config.yaml
dataset: "made-up road signs on poles"
image_size: 32
crop_scale_min: 1
num_classes: [28, 5, 12, 12]
avg_pool_shortcut: true
loss: "cross_entropy"
learning_rate: 0.033
adamw_lr_other_params: 0.001
Rows from block 12 of a small image classifier, named by matrix and row number. Rows with one number belong to one channel. Each number is 128 + 32 x the weight over its row's rms, rounded and kept within 0 to 255. All counts start at 0. After the name is the row's rms in percent of the matrix's.
After each channel's rows are labels from the 100 images, of 14976, where the channel reaches its highest value: "strongest on" is what is common among them. Only what is clearly more common there than usual is listed. The data: made-up road signs on poles. In brackets: how many of the 100.
# convs1: 3x3 conv, stride 2 (model.blocks.12.convs.1.weight, 384x384x3x3, each kernel summed), inputs 192-383
# convs2: expand pointwise conv (model.blocks.12.convs.2.weight, 1536x384x1x1, transposed), outputs 192-383

convs1.141 098 [151 143  89  86 117 102 168 125 152 136 165 121 104  80 155 163 174 145  74 146 181 210  62 147 149 181 165 145 188 135 116 131  93 166  98  74 139 137 184 157  88 129 126 142  81 151 104  71 130 118  74  97 119 168  99  90 184 124 119 127  94 165  89 147 136 147 101 132 120 109 145 112 136 148 139  91 185 114  94  88  90 124 155 125 142 181 160 108  79 113 138 125  94 131  62 139 159 115 160 236 169  69 153 196 123 151  97 108 115  79 106 137 158  80 105 150 131 145 146 146 107 154 125 103 173 115  97 133 154 117 139 107  85 143 130  95 114 116 164 192 140 166 124 133 162 108 182  98 152 145 135 117  81 127 147 133 145  86 124 114 127 139 146 117 183  69  60 159 127 101 138 110 138 155 127 123 109 122 155 120 146 163  92 122  68 186 134  72 146 152  93 133]
convs2.141 103 [136 120 153 119 133 137 151 175 128 161 101 107 138 140 110  99 141 106  73 152 139 168  96 108 126 142 103 119 131 124 124 107 143 156  95  84 135 117 120 112 145 126  80 124  77 155 126 158 189 159 104 163 155 139 135 149 121 118 186 135 110  90 105 120 136 169 132 108  96 173 142  86  91 175  86  89 111 142 180 140 159  56 114 152 129 135 136 128 125 134  87 166 115 116  91 139 144 107 143  87 112  80 144 126 145 131 217 108  85 115 146 113 182 184  81 140  88 137  99 103 202 191 121 153 167 110 106 123 183 114 112 108 179 187 111  59 196 143 155 128 115 140 138 109 232 117 154 123 117 119 131 140 127 125 114 154 116 145  86 142 113 123 115 150  89 141 139 104 123 148 124 204 137 152 113  34  98  44  99 161 157  87 116 138 178 159 107 138  87 137 123 118]
strongest on: pentagon sign (96); 90 (29)

convs1.337 095 [128  76 136 166 145 127 152 130 134 138 162 100  82 134  69 116 127 147 110 142 109 101 147 103 122 122 142 105 184 106 143 190 122 113 117  82 119 158 185 118 124  46 106 197  90 165 123 143 110 141 177 152 170 140 127 154 127 225 121  98  95 155 121 170  87 167 152 151 141 114 188 121 165 174 122 159 108 164  99 160 146 136 146 107 145  74 141  88 169 112 172 125 137  92 142 124 157 181 115 163  91 185 102 158 136 153 105 164 149 101 188 136 153 110 176 136 155  92 168 145 114 155 176 119  68 191 135 139 146 115  71 113 152 150 110 152 101  97 121 143 143  54 105 151 119 148  66 167 140 125 102 211 107  85 142  95  93  82  80 145 112 121 145 160 135 140  88 153 106 109  42 119 143 195 114 107 146 131  61 166 117 147 136  93 113  69  96  98 129 102  94 124]
convs2.337 097 [ 66 139 153 133 173 151 116 116 118 138 110 135 108 146 135 119 157 153 128 128  68 121  79 139 143 177 143 156 128 140 150 120  74 102 142 141 108 120 117 119  46  95 113 112  97  70 150 102 118  29 101 105 124  45 116 102 159 178 118 121 130 138 163 127 132 151 138 139 127 180 136 142 103 101 111 110 141 115 158 129 106 155  88  91  58 164  97 205 150 110  78 137  68 123 174 117  99 161 114 110 146 134 101 168 174  98  51 121  78  78 104 169 134 128  86 118 176 163 102  75 144 112 159 104 170 109  99 117 132  96 145 169 147  91 153  83 154  75 101 131 164 138 116 137 115  86 171 112 196 144  76 134 158 149 117  72 144 167  95  99 119 112 142 110 135 147 125 149  99 152 114 130  67 115 122 177 105 104  60  83 112 147 127  75 148 116  81  90  90 120 145  68]
strongest on: 10 (68)

convs1.343 109 [105  94 118 165 144 109 133 124 168 139 114 104 125 144 104 137  50 150 108 124 142 158 176 142  72 115  90 179  89 141  85 184 112 129 127 130 188 148 116 171 144 147 139 105  81 176 129 197  96  79 115 150 100 131 134 143 136 111 157 122 129 185 132 155 115 119 131 133 117 122 127 115  49  94  80 144 107  85 126 177 116 158 103 137 136 165 111 172  78 132 117 113  62 141 160 160 177  82 128 142 122  86 132 195 103 142 145 122 123 148 108 131 124 158 148 110 101 111 121 175  70  73 178 154  63 113 176 175 122 153  59 114 126 159 137  98 114 149 140 121 173 106 101 113 116  92 103 107 151 125  87 101 150 159  89 111  68 120 201 143 114 167 115 129 112 152  98 118 122 117 125 100 108  84 111  82 137 128 116 134 119 174 107 182 164 107 215 101 142 150  60 129]
convs2.343 103 [ 88 137 145 183 123 148 152 137  66 118 118 105 101 124 136 107  73  96  95 165 103 118 146 149 153 110 155  80  72 135 158 148 198 105 138  83 144 100 143 224 175 156  53 115 109 115 171 150 130 149 137  83 108 122  75  89 124  99 142 121 140 129 157 148 107 111 134 161  87 140 113 189 111 113 117 175 116 130 109 121 168 121 117 179 128 133 122 177 119 153 100 115  99 105 157 121 138  96 147 122  88  97 127 166 145 111 163 171 165 108 127  92 136 192 100 151 175 109 113 153 131 150 135 111 139 190 112 117 138  85 103 122 114 153  54 199 216 167  99 154 137 172 105 124 155 131 131 175  76 144 119 154 129 132 128 151 123  85 145 128 124  66 111 145 158 195 137 120 160 117 135 164 143  83 116 124 155  88 134 153 115 222  63  78 102 137 173 112 114 138 120 144]
strongest on: crescent (83)

convs1.4 102 [162  87 146 116 119  91 108  91  82 135 169 154 111 114 113  96  85 137 145 115 118 132 129 130  87 133  82 177 150  81 111 150 110 156 114 111 153 114 191 148 133  90 148  98  88  90 138 134 115 147 160  95 129 150  97 138 171 155 155 125  83 126 139 154 151 139 124 145 134 167 199 159 144 169 113 140 131  78  81 121 137 142 168 137 169 142 150 157 109 121 131 176 107 108  60 128  99 164 138 105 140  75 122 152 100 118 110 146 111 142 173 132 146 148 148 105 198 131 155 158 164 117  94 139  87 115 111  85 103 113  62 137  89 111  83 106 157 121  94 137 150  79 149 168 137 141  93 185  99 146 154 202 137 116 124  81 144 108 163 110 123 149 146 150 157 183 125 168  70 146  77 131  77  49 185 127 112 145 150 118 142  87 175 101 130 140  87 106  96 128  77 141]
convs2.4 104 [ 87 160 113 135  99 108 180 174 205 142 133 119 142  93 146 162  68 143 109 140 168 116  98 142 170 113 160 162 151 185 125 130 172 153 150  85 156 127 106 100  90  37 154  98 119 154 122 134 184 146  68 155  99 132 102 109 123 169  91 172 129 144 172 174 114 159 105 131 115 100 116 154 139 151 152 119  90 107 137   5 130 138  61 126 117 113 134 126 123 106 169 126 152 115 148 115  87  71 131 128 149  68 129 162 141 185  98 160  99 170  75 156 176 151 154  89 154 161  87 147 142 134  93 126 110 165 139 146  94 170 143 133 155 117 152  94  68 111 125  86 131 124 142 104 151 184 110 163  19 160 132  98 128 147 127 186 152 123  31  92 134 154 148 121 161 143 115 124 180  75 140 140  87 131 118  39  99 143 147 136 169  74  98  88 149 111 176 178 160 142  83 143]
strongest on: pentagon sign (79); 20 (48); orange face (28)

convs1.134 092 [108  67 110 134 123  98 203 139 113 137 226 124 122 185 133 181 175 122 141  87 125 193 140 126 155 100 102 123 105 158  70 171 138 119 152 103 125 157 167 101 109 148 142  81  99 140 167 161 140 140 141 137 121 126 149 112 103  83 104 141 159 165 143 126 162 152  97 143 133 146 155 182 134  95 123 129 136 162 135 123 146 126 119 142 159  97  60  84 182 156  69 108  79 132 116 140 119 176 199  64 175 169 107  99 137 150 124 166 134 145 160 180 179 172 159  76 123 110 110 134 172 134 139 130 101 116 176 123 142 146 127 128  86 116 123  75 168 137 100 121 146 111 138  95  89 135 169  98  99 122 118 193  97 115 159 135 120  66 120 176 138 137 139 104 121 122 125 143 124 141 134 144 110 110 131 113 122 154 180 147 132 179  93  65 116  99 146 120 107 145 167 161]
convs2.134 097 [160 134 103 115 120  93  80 117 182  68 176  83  94 147 132  86 162  91 106 122 105  99 172  97 147 133 153 140 116 157 111 144  92 106  94 129 114 156  99 183 147  54 162 125 141 170 148 174 135 141  59 180 122 115 154 139 161 110 115 132 158  98 148 135 157 155 106 156 125 119 109 103  70 151 126 121 152 121 110 148  98 173 140 176 141 119  97 137 136 115 126 140 122 119 109 111 114 124 117 123 154  67 136 139 135 103 154 183 134  91 114 158 159 143 156 106 131 165 122 123 183 165 151 118 107  81 120 153 235 116 108  79 134  89  92 142  85  70  97 120 108  78  95 145 121 126 117 105 192  36 132  96 169 115 125 137  97 120 130 152 108 119 139  80 163 139 129 136 120 116 139  76  76 113 151 112 149 179  84  80 134 108 141 169 108 111 118 118  72 161 178  68]
strongest on: 10 (68); hexagon sign (58); B (32)

convs1.120 102 [124 163 112 158  97 165 157  98 110 166 145 145  57 129 141  99 119 136 146 138  85 163 151 112 127 134  69 111 145 124 104 145 169 128 114 120  91  91 157  83 121 154 136 187 101 167  99 122 114 169 160  78 136 129 143 103 133 205 119 148 108  80  97 157  95 126 132 139 124 125 118 110 167 117 117 113 151 116  66 139 135 166 107 174 161 102  55  82  89 180 144 167  70 166  47  82 127 145 166 127  98 116 115 135 110 104 101 132 125  86 156 174 103 134 137 160 131 101  99  93 155 218  82 148 124 117 177 134 136 163 112 133  85 154 130 136 111 126 112  98 170 160 116 115 146 160  94 115 116 146 129 129 110 148 132 138 176  72 141 111 107  78 112 137  91 194 140  68 130 115 116 142 126 129 145  77 151 118 175 184  70 168 143 114  99 145 106  68 108 143 123 139]
convs2.120 099 [113 110 102 144 115  85 152 108  95 127 105 133 108 147 121  87  68 104 146 100  84 150  40 174 145 100 143 198 114 106 217  93 165 140 183  88 140 152 194  77  40 149 221 104 110 154 148 160 122  79 131 170 103 154 158 127  68  14  61 105  96 106  74 157  98 151 131 117  73 157 211 154 117 120 131 136  99  93 135 166 201 161  73 134 113 117 166 149 131  42 136 104 131 148 159 155 145 174 171 129  95 109 130  81 115 124 107 165 135 146  72 116 151 192 153 129  89  23 126 120 108  96  95 130  94 108 123 128 137 120 107 145 119 125 146 149  94 136 185  75 136 102 132 152 120  57 118 130  94 105  70 132 121 165 150  91 150 140 120 192 105 176 151 168 139  82 122 132 128 138  99  54 145  84 146 130  49 109  60 132 106 138 164  99 125  83 162 168  75 116 159 108]
strongest on: pentagon sign (47); orange face (37); 10 (28)

convs1.321 109 [152 118  72 121 129 145 109 106  93 135 106 119 154 154 115 119  72 159 160 167 184 107 163 124 179 118  71  94 126 130 128 101 123 123 156 154  41 132  60 134 100 177 118 143 123 119 164 160 141 102 168 134  59 106 169 112 142  39 166 120  89 151 167  60 122 145 109 126 109 155  88 106  70 134 123 144 133 152 147  82  95 130  97  64 124 116 120  96  55 109  76  84 197 143 161  90  91 133 138 141  69  65 162 112  97  76 148  66 211 132  91 128  98 128 132 141 100  93 119  70 111 150 117 146 111 113 108 140  99 128 102 172 100 146 109 135 168 155 144  95  94 150  84 103 125 116 130  80 105 105 146  89 108 139 135 201  82  72 103 173 135 129 157  62 126  94 150 129 151 104 143  73 205 144  87 118  96 120  94  70 148 122  95 121  98  86 106 165 134 108  67 120]
convs2.321 104 [132  73 140 118 106 111  74 135 161  80 113 169 110 150 125 102 107 114 109 120  94 146 144 129 129 165 133 129 172 118 156 162 157  69 161 111 111 134 131  97 199 112 128 126 195 152 139  99 131 129 106 122 104 140 142 139 148  85 200 164 112 139 178 172 113 107 156 103 179 132  88 147 148 140 128 135 118 103 130 119 107 111 165  70  65 199 138 123 144  92 150 160 109 109 115 150 116 114 176 144 110 121 133 123 121 151 135  89 121 125  97 116 160  95 140 140 126  80 158 130 132  83  80 151  78  70 165 119  62  92  83 100 151 149 126 127 143 192  92 125 117 122  66 120 114 147 129 119  67 100 192 120 182 149 130 122 111 115 134  84 152 120 134 178  70 138 125 143 118 112 160 173 110 125 128 187 188 101 134 133 132  87 127 156  83  30 193 113  66 210  93 150]
strongest on: ring (47); 50 (40)

convs1.71 100 [ 85 170 147 155  83 163 121 105 141 132 105 163 132 174 152 149  62 131  83 186 133 129 118 115  66 126 113  83 105 145 142  95 156 143 161 206 102 158 111 161 128  99 199 125 150 187 118 210 149 124 143  82 106  97 168  84  87 164 138 164 155 123 113 121 197  59  84 147 156 104  84 116 121 102 111 134 193 145 136 137 140 123 131 180 128  84 213 116 103  85 141 179 116 139 124 107 149 136 201 130 118 118 137 109 140 116 110 114 158 116  80 131 108 128 115  78 166 105 126 168 103 135  75 148 161 120 102 119  93 140 116  82 144 170 150 141 123 162 173 126 135 138 130  88  89 145 105 104 153 162 117 144 133 142 124  94 118 120 120 148 120 136 128 104 166 174 141 115 124 114 133 144 145 136 130 127 128 117  83  79  70  43 114 201 111  90 207  73  95 138 102 111]
convs2.71 100 [175 162 116 163 109 128 114 116 155 136 180  84  89 192 171 116  91 105  93 127 139 122 121 113 121 170 144 221 114  76 149 154  92 110 124 114  57  89 119 199  73 157   0 110 122 126 165 122  84 195 130 159 144 104 103  93 114 152 111 168 127 130 117  99 126 117  86 167 119 136 194  78 112 110 127 143 177 122 119 132 136 138  56 127 182 124 133 123  89  99 165 102 149 120 130 134 116 139  80  78 125 176 111  84  97 181 139 194 158 126 114 140  91 132 153 141 114  50  83  99 120 106 104 106 126 142 191 119 140 131 138 131 162 154 111 161 119 131  93  85 114 136 127 136 122 124 138  66 114  54 126 132 117 111 171 151 118 130  74 143 113 147 161  76  79 137 143 154 134 153 150  74  79 131  96 126 131 129 139 134 113 161 105 122  95 149  62  82 113 150 125 131]
strongest on: pentagon sign (50)

convs1.193 096 [ 99 127  99 130 120 107 127 118 168 134 133 170 159 127 111 105 155 138 147 143 140  86 118 119 138 132  74 152 115  89 170  67 156 109 151 127 138  97 164 106 114 120 138 150 133 124 130 124 126 129 189 128 175 180 138 173  97  35  97 166 119 129 122 170 117 155 121  99 143 156  93 244 115 176 111 114  46 153 124 151 113 151 216 161 147 138 187 178 110  97 103  92  85 140 151 151 126 114 206 137  63 135 167  74 135 158 143 148 116 101 160  89  96 130  86 174  73 189  97  98 144 134 119 146 114 177 139 158 190 143 146 160  78 182 167  78 147 172  77 100 138 117 122 107 114 126 143 143  96 128  94 118  86 177 124 125 172 102 125  89  89 147 105 122 200 139 119 151 152 211 177  94 159 186 104 221 188 111 162  97 149 105 134 191 142 104  49 173  82 101 141 123]
convs2.193 108 [153 177 129 152 108 154 136 157 128 146 154 108 129 146  64 143 107  97  90 155 120 172 139 167 128 126 157 101  88 155 139 121 137 194 170  68 154 133 168 105 146  70 103 108 142  99 125 104  89 139 145 143 122 142 129 121 133 117 157  94  89  94 176 155 106  77 166 119 129 101 123 169 119 108 103 144 130 118  88  98  76 136 170 120 137 196 157 208 129 211 128 185 147 133  74 120 108  80 172 155  38 188 156 199 125  93 147 146 105 130 158 130 152 105 105 122  97 157 138 126 207 154 185 131 107 108  98 137  99 107 136  99 118  99 133 125 123 120 176 107 130 105 137 137 180  97  74 144 132 118 145  95 108 153 157 125 123 139 113 138  81  83 183 114 196 102 129 166 159  97 180 124 138 188 123 166 199  92 113  98 122 102 125 154 129 100 114 134 193 174 131 121]
strongest on: crescent (79); triangle sign (50)

convs1.378 086 [159 123  89 127 156  98 176 152 136  97 102  88 140 117  80  71 146 100 125 119 123 132 133 116 100 138 110  70 138 111  82 255 152 137 140 115 143 152 171 151 199 104 217 165 159 163 146 135 153 108 158 145  53 163 146 105 132 120 102 115  80 136 182 115  85  95 147 150  78 118 112 169 103  82  54 151  78  90 116 151 117 188  67 112 123 126 166  74 103 142 148 134 106 133 151 123 118 127 129 116 140 115 105 162 138 169 180 162 119 139 155 117  94 152 158 138 146 102 135 126  97  90 107 157 129 134 170 161 116 131 122 112 177 179 137 144  99 128 139 139  91 141  98 186  52  86 112 110 175 142  75  95 148 113 144 101  55 100  86  71 125 184 162 136 119 183 129 113 142 126  99 160  95 133 134 107 154 138 129 166 127 144 211 134  76 132 200 140 129 123  90  75]
convs2.378 096 [118 104 115 146 141  77 129  94 110 112  98 108 150 129 153 130 122 157 139 134 119 151 100 116 123  62 146 106 166  89 146  80  78 108 113 133 170 173 195 179 131 146  80  91 117  60  97 130 232 119  85 167  96 150 161 106  83 143 135 131 135 115 127 117 214 200  93  50 136 101 146 171 169 137 155 114 219  87 165 147 106 156 130  66 154  84  89 143 182 130 156  96 128 138 121 144 106 109 135 116 106 121 145 156 166 170 163 165 116 129 155  75 160 165 121 133 152 166 127 160 132 173 150 136  61 124 177 119 149 149  96 127 105 136 120 165 109 137 165  80 121  86 127 143 171 133 129  63 101 140 109 173  86 109 120  77 159 137 133 145 108 144 151 132 128  84 147 163  90 137 164  97  96 104 165  97 110 109  70  85 160 134 199 174 155  77  44 112 133 129  73 113]
strongest on: ring (45); 50 (33)

convs1.255 104 [102 122  64 120 112 130 148 120  42 123 159 111 131 115  79 123 122 174 122 109  96 180 128 147  83 108 112 129 106 168  96 129 141 141 125 118 144 158  92  98 163 152 166 161 150 153 141 182  83 110 121 195 113 106  76 220 158 111 126 100 120  94 125 101 141  69 129 108 128 120 126 100  81 116 119 107  48 154  86 129  88 155 126 108 110 129 120  98 111 134 127  57 108 120 119  96 111  94 134 193 145 143 116 150 118 114 126 125  33 136 177 117 111 102 147 197  98 202 135 160 165 168 179 173 142 105 101 159  60 105 115 117 104 137 155  94 116 129 115  80 114  99  71 140 128 120  54 126 152 195 102  95 158 138 136 127 144 140 152  92  92 107 129 146 148 124 152 126 154 103 118 154 118 128  88 137 114 118 142 132 145 145 144 221 138 131 126 182 150 144 184 175]
convs2.255 103 [161 108 124  87 129 156 165 140  62  77 145  85  97 162 122 137 136 149 144 122  69 158 138 124 119  84 158 142 175 161  72 152 131  96 159 158 141 109 168 146 119 125 161 165  81 128 116 101   3  86 201 123 117 190 176 100 193 116 176 115 117 107 106 130 184 120 109 132  79 137  59 118 141 124 126 153 141 130 180 136 129 154 140 158 169 147 124 156 102 136 156  94 151 111 121 116  82 109 123  93  91 131 121 130 150  74 113 162 131 140 100 124 104 145  78 126 132 134 118 127 103 113 143 104 129 131 135 117 136 115 143  79 114  84 177 141 135 101  89 136 141 143 123 104 132 131 105  92 172 130 151 120 153 131 108 138  68  97  68 140 142  86 106  64 125 104 126 175 113  79 126 136 146 178 107 143 119 129 141 100 108 122 150 100  59  95 156  97 165  68 162 104]
strongest on: crescent (95)

convs1.281 091 [177 118 142 156 142  99 122 119 141  98 101  93 145 120 138 130 150 122 105 114 121 121  93 134 129 129 165 151 122  77 194 110 151 124 124 138 147 131 137 147 167 156 145  91 133 105 149 134 154 162  94 158 129  89 146 113 116 172 133 122 133 133 172 206  99 173  86 138 130  94 132 136  92 115 106 138  38  92  62 165 184 112 175 115 112 114 157 156 152  64 177 177  83 146 151 100 184 163  89  78 124 155  48 117 169 123 131 106  73  62 114 121 108 114 155 128 195 153 196 101  82 141 136 129 130 128 166 127 124 132 150 138 128 173 126 170 133 141 145 120 140 112 206 140 107 115 157 141  95 143 158 166 119 136  67  94 132 121  71 118 134 134 133 106 127 146  91 181  87 115 118 192 102 161 114 150 129 123 101 124  71 135 140 113 205 132 103 107 143 144 155 126]
convs2.281 100 [ 96 124 137  97 165 173 103 136 153 118 118 126 153  82  81 150 154 130 102 115 130 173 120 136 125 124 104 121 153 112  95 170 159 102 145  95 143 114  75  98  75 130 141 129 128 109  92 123 149 137 171 218 109  60 134  93 149 158 105 121  92 129 157 143 103  89 128 151 102  92 111 128 127 158 156 116 145 156 206 135 160 147 134 172  92 121  72 143 141 122  97 128  91 143 133 131 127 127 129 116 101  77 128 120 160 130 160 105 132 135  99 117 101 117 176 124  89 170 137 127 180 125 168 143 133 148 112 138 152 160  70 125 108 111 161 143 151 100 141 160 123 147 132 156  96 193 108 134 173 163 149  97 142  89 176 111 100 138 142  67 132 148  57 142 130 153 130 164 122 161 150 175 163 104 180 176 146 120  93  83  99 139 167 116 183 137 106 194 157 113 103 111]
strongest on: pentagon sign (63); 30 (43)

convs1.155 088 [135  37 153 123 111 120 163 100 161 155  96 141 148 113 134 101  79 150 151 115 114 126 105 137 103 104 134 174  60 162 135 168  89 167 105  64  99  68  88 103 155 132  77 166 111 188 157 203 163 130 140 107  71 117 169 135 112 104 152 136 132 109 150 158 192  91 148 178 121 140 111 120 105 146 108  96 110 111  89 139 126 121  94 106 104 120 124 117 136 121  79 136  87 104 108 113  97  91 130 198 142 120 191 140  92  84 161 110 132  80  97 140 114 148 152 156  64 147  67 119  93 112  94 107  83 105 135 115 180 158 155 128 114 162 126 130  67 200 111  92 182 127 138  91 117  93 125  72 128 175  72 138 169  40 135 129 128 153 132 138 121 169 138 111  65  94 154  77  96 119 195 183 122 138 103 117 121 117  98 129  81 114 108 144 137 126 124 132 119 136  84 172]
convs2.155 099 [ 87 159  83 113 166 134 106 122 146 133  82 134  96 116  64 127 124 158 110  87 123 126  99  97  91 121 130 121 135 147 140  48 142  86 108 141  98 128 105 182  48  90 141  84 160 150 143 137 110 121 197  74 132 162 119 100 138 121 105 206  56  71 175 112  40 117 134 141  91 116 135 193  95  70 115 152 133 110  87 126 116 135 166 151 123  79 116 179  96  90 140 117 150 108 123 127 143  83 195 134  74 162 122 143 143 162 153 150 132 127 118 148  74 119 127 114 119 140 157 135 136 140 120 122 147 106 161  83 168 105 177 131 106  88 101 148 123 145 160 167 129 148  94 140 168 187 200 166 127  76 150 161 153  86 195 125 137 124 142  86 102 119 167 146 147 133 152 138 104 101  72 109 147 170 142 142 179 135  96 136  90 139 114  77  50 152 126 191  94 107 165  82]
strongest on: crescent (88)

convs1.254 094 [159 163 122 164 148 151 111 108  81 104 148 111 129 127 112 118 120 108 173 160 110 134 157 128 131 134 180  93 123 100 119  60 102 147 117 111 107  47 202 159 136  92 105 130  87  52 139 111 143 168 113 126 104 124 111 131 108 169 125 129 192 143 165 137  97  97 113  96 141 131 131 107  79 105 126 114 134 112  91 136 125 120 108 113 107 131 148 117 175 168 135  84 165 119 153 116 176 150  60 130 137 108 109 175 122 120  89 144 110 136 151 108 221 156 165  94 162  89 172 107 122  82 107 109 145 121 142 118 136 147 120 141 136 177 133 141  81  63  64 114  86 131 122 113 149  53 145 101 127  72 155 104 119 125  78  95 124 101  61 107 150  87  63 120 137 109 100 207 108 108  47 134 129 132 119 103 114 119  74 158 121  91 128  81 127 102 174 115  96 120 131 124]
convs2.254 100 [ 82 146  95 120 131 129 128 168 101 120  70 105 163 133  79  92 102 141 150  95  84 185  85  92 156 147 116 170 176 112 151 123  77 128 150 104 117  77 135 123 103 137  81 128 149 136 173 113 145 146 172 144  96  59 116 135  57 175  83  75 110 108 153 109 132 100  96 135 108 118 102 129 145 118 147 136  74 106  78 188 223  72 179 134 132 133 150 130 123 166  67 158 202 116 113 220 123 115 101 147 139 116 126 178 165 157 152  90 127 140 129 128 118 101  94 119 153 121 142  57  94 115 187 139 107 129 135  98 125  99 108 154  90  83 154 156 125 151 232 208 151 122 151 112  76 129 155  84  89 154  65 115 166 160  94 100 140 114  96 162 123 123 152 139 115 184 105 166  82 157  93  89 125  68 141 121 148 156  77 133 155  95 137  88  95 160 137 144 129 119 101  94]
strongest on: 10 (95)

convs1.198 108 [124 114 157 195 141 127 139 120 183 145 142 118 182 178  93 157 154  87 136 162 141 131  90 140  86 140 170 139 126 134 149 238 138 146 152 160  70 113 113  68 123 125  95 137 118  97 137 163 163 185 113 140 138 108  53 114 109 113 120 132 186 166 158 145 134 155 119 167  96 116  93 154 168 108 178 131  42 159 148 129 111 135 109  82 155  91 160 169 192 175  98 155  79 122 112 110  27 153  76 171  72 102 103 124 132 131 117 142 135  60 171 122  91 104 127  91 129 198 115 121 130 195 145 177 154  97 120 134 191 112 138 160 141 136 164 110  73 160 131  58 139 140 124 135 143 104 129 136 137 155 157 124 153  78 124 100 159 115  82 102 155  92 123 139  87 131 137 174 150 124 164 136 120 121 146 113 106 165  97 191 111 100 147 128  74  75  86 102 114 152 179 174]
convs2.198 100 [132 172 168 110 125 152 109 120 121 130  73 154 164 123 167 137 167  93 143 145 101 136  92 110 134 119  94  98 138 153 110 110 150 104 119 147 162 105 140 110 132 148 117 145 136 146 149 113 162 151 118 176 105 148 111 145 106 147 140 111 144  88 160  83 117 117  84  95 105 126 156 119 141 132 129  52  67 116  71 111 116 110 153  96  77 143 126 116 103 101 111 134 129 131 148 142 123 174 106 172 105 122 104  94 123 148 206 141 109 146 155 142 145 225 148 108 131 102 111  55 148 150 172 107 158 108 150 170 201 140 144 138 109 154 129 119 176 100  69 120 119 148 140 182  60 120 171  59  91 120 154 200 137 153 109  99 125 106 112 141 139  94 156 144 182 115 151 130 116  88  90  91 143  82 150 161  69 176 158  87 142 119 130  87  95 121  97 103 147  89  89 139]
strongest on: pentagon sign (45); R (43); A (28)

convs1.327 124 [127  38  88  99 128 147 136 113  96 143 134 118 183 179 125 114  67 146 129 139  50 214 122 123 111 151  98  94 118  93 120  32 122 147 115 132 125 144  70 177 130 104 112 100  95 142 127 184 102 150 158 171 110  97  95 107 132  81 151 115 192 106 136 151  87  98  65 145 116  89 122 186 133 180 132 116  54 120 106 137 172  88  64 113  98 152  82 139  80 152 137 214   7 125 109 152 162  89 132  72 140 175 111  98  91 168 119 115 102 190 129  99 119 155 147 139  90 184  65 165 122 122 178 122 112 157 102 116  91 157 110  90 121  74 145 138 128  69  87 124 113 118 113 105 115  62 130 128 152 178  97 163 124  79 144 138 121 103 117 110 153 146  86 135 154 115  87 125 144  91 156 154 119  90  82  94 111 134 130 131 103  75 110 129 117 108 194  94 115 123 113 123]
convs2.327 098 [120  85 114 141  90 131 118 174 104 125 132  85  90 109 123 100  61  89 123 159  82 177  96 155  98 215 165  76 167 120 145 141 178  82 159  52 141 116  73 110 122 119 124 124 107 149 127 113  90 133 167 101 182 160  55 111 112 149 120 179 143 115 104 122 132  57 107  99 143 214 110  54  99 109 137 147 117 141 126 110 129 167 122  96 134 106 113 171 114 131 112  78 132  85 169 143 105 120 136  62  78 109  99 185  94 111 121 126 140 144 105 119 107 122 137 107 109 121 130 134 120 127 139 121 127  99 190  91 138  99 170 172 103  57  99 146  96  91 166 160 135 136 110 164 115 137 172  80  79  78 124 122 131 120  96 139 105 116 170  72  97  97  97 138 145 128 109 154 147 151 170 116 132 168  76 120 137 135 104 124  99  73 119 162  74 131 160 124 133 179 169 124]
strongest on: crescent (48); red face (44); ring (36)

convs1.137 101 [ 87 142 164 132 163 119 126  95 148 166 130 165  72 138 126  91 113 118 118 135 154 114 123 143 170 113 100 134 106 102 119 181 127  95 188 111 171 179 142 139  94 160 188 110 112 154 136 195 102 166 106  75 204  94 138 123 160 161 153 144 156 119  97 144 162  81 125 141 110 131 185 142 109 125 137 160 105 146 133 120  98 151  85 117  90  96 111  60  98 105  77  95 174 115 150  83 118 173 110 131 219  92 102 140 149 133 135  98 162 109  96 166 135 136  95 147  77 137 147 154 134 114 122 152  89  85  58 121 140 110  90 160 143  93 112 150  88 106 124 135 103 131 172 153 130 171 163 146 175  60 130 145 140  65 154  97  97 162  33 208  92 143  94 125 110 200 124  80 175 102 139  87  91 112 121 134 120 122 106 173 149 150 162  48 144  99 176 122 115 139 112 127]
convs2.137 098 [204 161 115 105 119 127 127  97  49 130 130  86 202 164 148 119  52 132 134  85 135 135 166 167 117  86 126 168 146 129 124 142 110 131 154  84  84 133 196 104  67 153 124  66 133 130 139 162 133  87 129 154 136 149 164 106 140 120 138 132 104  71 108 116  49 152 168 139 121 145 203 174 128  72 152 129 117 115 112 127 107 125 119 154 121 157 143 135  76 101 127 111 175 116  93 100 152 132 132 113 109 124 137  93 106 119 137 127 100 142 159 141  81 109 101 160 157 113 114 176  97  95 149  78  80  96 108 114 120 181  97  55 146 153  48 108 111 100 162  98 131 115 138 132 152 111  75 132 141 169 182 141  69  99 123 173  81 138  75 124 137 142 115  71 116 141 153 139 120  74  92 101 157 111 140 125 175 131 132 197 143 148 139  87 100 155  95 115 148  38 161 126]
strongest on: brown face (52); circle sign (40)